config = dict(
    train_examples=195000,
    crop_scale_min=1,
    horizontal_flip=True,
    activation='gelu',
    warmup_steps=810,
)
Rows from block 3 of a small image embedding model, named by matrix and row number. Rows with one number belong to one neuron. Each number is 128 + 24 x the weight over its row's rms, rounded and kept within 0 to 255. All counts start at 0. Numbers have three digits each. After the name is the row's rms in percent of the matrix's.
After each neuron's rows are labels from the 100 images, of 14976, where the neuron reaches its highest value: "colour at peak" is the nearest of a few named colours to the mean colour under the peak. Only what is clearly more common there than usual is listed. The data: drawn human figures in many poses. In brackets: how many of the 100.
# fc1: MLP up (model.blocks.3.mlp.fc1.weight, 768x192), inputs 96-191
# fc2: MLP down (model.blocks.3.mlp.fc2.weight, 192x768, transposed), outputs 96-191

fc1.223 089:139156150116148140139105101134163153084134133076125153142199116098133139114130149144142127063125161104156120161150109081136136069118147185145107151104158134134104146116110136127124100104106115124142097119139153147165134168087166121129107137102116115168145106152123135114091114119123098089
fc2.223 108:092107140086141104146112132147145125163120136140133145141138103117123130089118122150126136106136156150134145123105142140129144055080127114143123102093126077143128161123070136081082094084103134118105187153138143140104143126100136084093096129138149136154151095157128120083077093107119137145
colour at peak: grey (62)

fc1.150 087:153136101149123138066106137111130128090122146152087158128165116107149101112169176138094146128067148165148159116174141107160119121135120129105126128138108126130138081173098081123152148143127157169119096117107077106129147155137121115138114123133145067156080116118097136110142102155106139125
fc2.150 095:128101093138124105114128099129147170064094111107153106064100109131128131121138108173122112087121124108114112135094139088110165107093161174108121065144162146127099086152107139192134100146105152130154154153139120098119126130138139147122119103157147112138134128140114094121120163126116135120
colour at peak: blue (26)

fc1.396 085:177186126143125130109128142128150159144126120101130157164122086136109128118146126089090125172113138100155112114161136107142168112112126151111147130162079081150086146159079109130140117139111105129137119123166067136137107146095140121109117121135155124159132097178129157137140135082119121140
fc2.396 095:119127163112159082139101113132126112174096120133106135110118100121092105092096091143120121109124132113155150146122115128148156156117162085153118089134089072147145166118116117093082124080127177113136147157161101171169116108143120094128128111145126079139118086144119154104112096115152128143
colour at peak: brown (57)

fc1.286 090:168168127127121121070065138126138166078095150136144150113155116107142142116156178134103146105101147176146097117153147128138126119120145140094120119128117113125113103135073135120142162117121125143139105118109126086118151138125152110136128130123172129146077116136092180089133141136137148107
fc2.286 086:116157137146127106127118099088114111092162104125099143088132082104149117104156116141135114145126122145158143133108162116126115068117096136116092127107163130103114163141110165159102181123083119142094154135139101150162145134173102121074134136126162089121118125108089154114129150152109132134
colour at peak: green (27)

fc1.319 096:176145119118116137093126152129113131131113141131143144160100107124144100125133140102113120118137092128130122114163138096117171144150144143129131143138108143105128140156111070145117146133115104138128131136092057106124151100067127120093151143155151130102118169137111158105099155115156150157
fc2.319 083:126101155117142087152137102140137139134133091108112144110123066099142105140119102120160142146145131078122169106093104120131144127134124152085132089139138135160123113138112100168084152127128119075121100148118155104162128070178098155130112102135141110117161151105115110139180131091114113112
colour at peak: black (27)

fc1.158 109:124167080178166125106105127121118124107094156120158149132147121140149106138128128113103164109123139150128117112152143081131134135122133178134125138120118115157121101184093122132136117094137132146142114100111130104108163115139140103120139119149174095142124119111111160102138135158124129145
fc2.158 085:149133142131114127102120142136118114119125097122121136121193127126094145111145186116116121150115169144130104100168137138165119117134144140137103154135149175115115095099141151137173170151101143089108120143138107151121164137148170107179130091111122091123099121168114105123152118139153143090
colour at peak: pink (30)

fc1.7 089:152148082162150134082117126093137175137169134131138148112156104128151125150136147107106131137142112120137101121164120101102092140129125144091121149096114085124170112178132103125143115115148131098134117177095125166104161116141135139150160131116162123121107126104088139127112110166114121148
fc2.7 090:116138118107133086100117095126135156103148082178081118114116155139141121098136150163095100152122116094126122143140147176123144106161136131121145087122110190116133138121133149158152175126152164155167153108111137158167137157135167119154129099143102119138112114140097074139124134142119068095
colour at peak: white (30)

fc1.392 091:163115140103130151060107123108152159106136108128131132136113144136162117135120119077150089142094117104151157168164149118106125129158144134150149154146132081103170165097141082108133136137166130138134171099116110126190134105112166118105139131118112118171069115115095125150112134118098129091
fc2.392 104:130111146123118119118114155113092104155117134124098141146082081137084105094103116152077108104144129118136164119120156082139126129098135154135144139114118119152119144143116145125112114126100143113176085141109131141130115109148099186110139130147101148134143145118138167145155099064125120157
colour at peak: black (28)

fc1.460 097:179187105169139139091121144095153155127113120132140163138149108119142130106133144088146105131108156126129149149184154103123137164101130156114118137150139097107105139118132087130146101141112106108093146113119093111163125131086154133107125140153162107190119140132106141148128095108093123146
fc2.460 082:122124132155119116098132162150116128127087114169101118080070093143093136125126128136127098150161127090152141117126108134125144129149165125118133124126131134148131119144142128129152171120152142129122103126101139101118164121120118131135151132159121114118117147170123151172157119102150129099
colour at peak: black (26)

fc1.446 094:129111129108101099119106118114165123106106091129125172150160103079174128093123134156160080138091118134147165147163163118132123096128135107121132123174188116103156129123117108105136141155157129111184092160106127137140128159124114136126131130133121102121087131134070146133145089160084132105
fc2.446 113:124107197135122025133134128113105144170094163121082151090120134141125125151115107107109141066149136135133140112117131157111109119130135123134139134122108133119145146113119156122171178134140111171121116149136136114104137131151145134110115099134124113130168127149152099142107124099133150143
colour at peak: black (33)

fc1.510 097:108123119171132126084118129095141140156162144107149127095181094108148130142148155121111135144110105105131110127171122100114090159115109140082124127091127087115161116161128106129127142103149143116132131152085094132128149106165130158127150142131170125140108124101117132136114107151107109123
fc2.510 105:144146094104111085105096142112143134130132125178112156139065149134135122118147125140089108159123139141091123139158158152115101102146094142120189087112132181115147132142129118147111153149149120177189124112127119150143167152152150119137132112110101128142109110116085114136103152147103110117
colour at peak: white (28)

fc1.229 103:131161121111176135052125149100112156091151149132144131145123117108166073124131139124131127106118146113158136114144124142114156117125154181129110141136131112139125156116119114127097125130097090147112158114088111140151159170101157152101173117125159124105132131163075152162155102139140126101
fc2.229 106:107113116125148093136110125115115108166144137103150153148096104142141113119118087162139145140138149136158171131112167107141098119118099132149134084140127124146133159116139153165093117077097172137131094130134131183115171145113094170127165091122137151134093114107135146160126071083151153108
colour at peak: grey (62)

fc1.602 103:166172084156154129122106116105139146111106129127127173129150105110184089105115149127139120099092163164139140143162131111150143088148143162105113112148147118106112121132099103143136172100140123144161134137105116150108115136120141139105112117167156093135090095157082189127147112155117127106
fc2.602 088:126118128101121094112173126165151146094134066141106118076131107100132130081122147171137083130141137098128107142150148115096148121111164144114070088152150126129090112112128124148156194122101141116124136168139104146140132128128122154121169081150114112097119160137116092140109113156094111080
colour at peak: black (28)

fc1.199 090:123151119146102106098121116074185144149143106150167153122133089085178105095129157116166100159105112161109153159164155139108141116133161118092115121118165131085132146127127059136126141156103133138152135154102111125126122134108134115131160127146156134097105118126088160119154102170132113123
fc2.199 102:116114178120138060124139119151113145174118190135076139106110133144141163154113109093095152116141132150104168122107143137125098153146116123154149151109132122146163141092162177104173178139161134174149109146141148144115127097127123145143122132129131140139154137132145084146114119105147167129
colour at peak: black (28)

fc1.498 097:124157054149141161127152119105138121137141137091078138104140124166165086147107163114119109124136138129146110141144152069094161134127115170142131132137148131165094131160034086144163143096135122110133162124146160123132104131122101129117108151150144139123148153150127146129122107126103135130
fc2.498 093:095153113140113086182120149175154108109119095137149141114144078127103152133174132157152108155125185122150105124103074067154116128129135146107118102124162141119106120161111139157137146151111136077141122118155154144146126086144143119145130129089111107118109145109150160145145126121165102122
colour at peak: brown (56)

fc1.500 082:146119082147108140103139117138107100142122114100166118128168165126116108149140145103121106096094187152133106165117138079085124107129157153134126154131145119155134113169114057153146112149150110137114147108125153112153124118146160116120112145134143124121104150166111146128137126145116098111
fc2.500 101:141170108118123114153178155112103124158135134102160117131092097144123186151125110138116099111172192144132131127143097112083127139131132138107100095124151153130104143136111153118149150124133161074124093105189126131157098080144163152129136142111183129160152135112122156168141111104160123136
colour at peak: green (30)

fc1.221 094:156150139112134148093106123133147144125153123102128117148129137133138149148132166100170108105131115119108116158136164090100145127157140129163130132121180144076168159129113088137123127144150124154111163151115111140157119078136151135104121129169120108159079135069120133111112123153089119122
fc2.221 096:125103137091093097139148180130133120170124154116120140143118143143123132117141092161129142111138108101161137144081155086152063152088085155129156109102132135140118139124140161152109110128112159110129081110110133128137153159166109172105128156090104148134164155073142116159141090081155153144
colour at peak: black (31)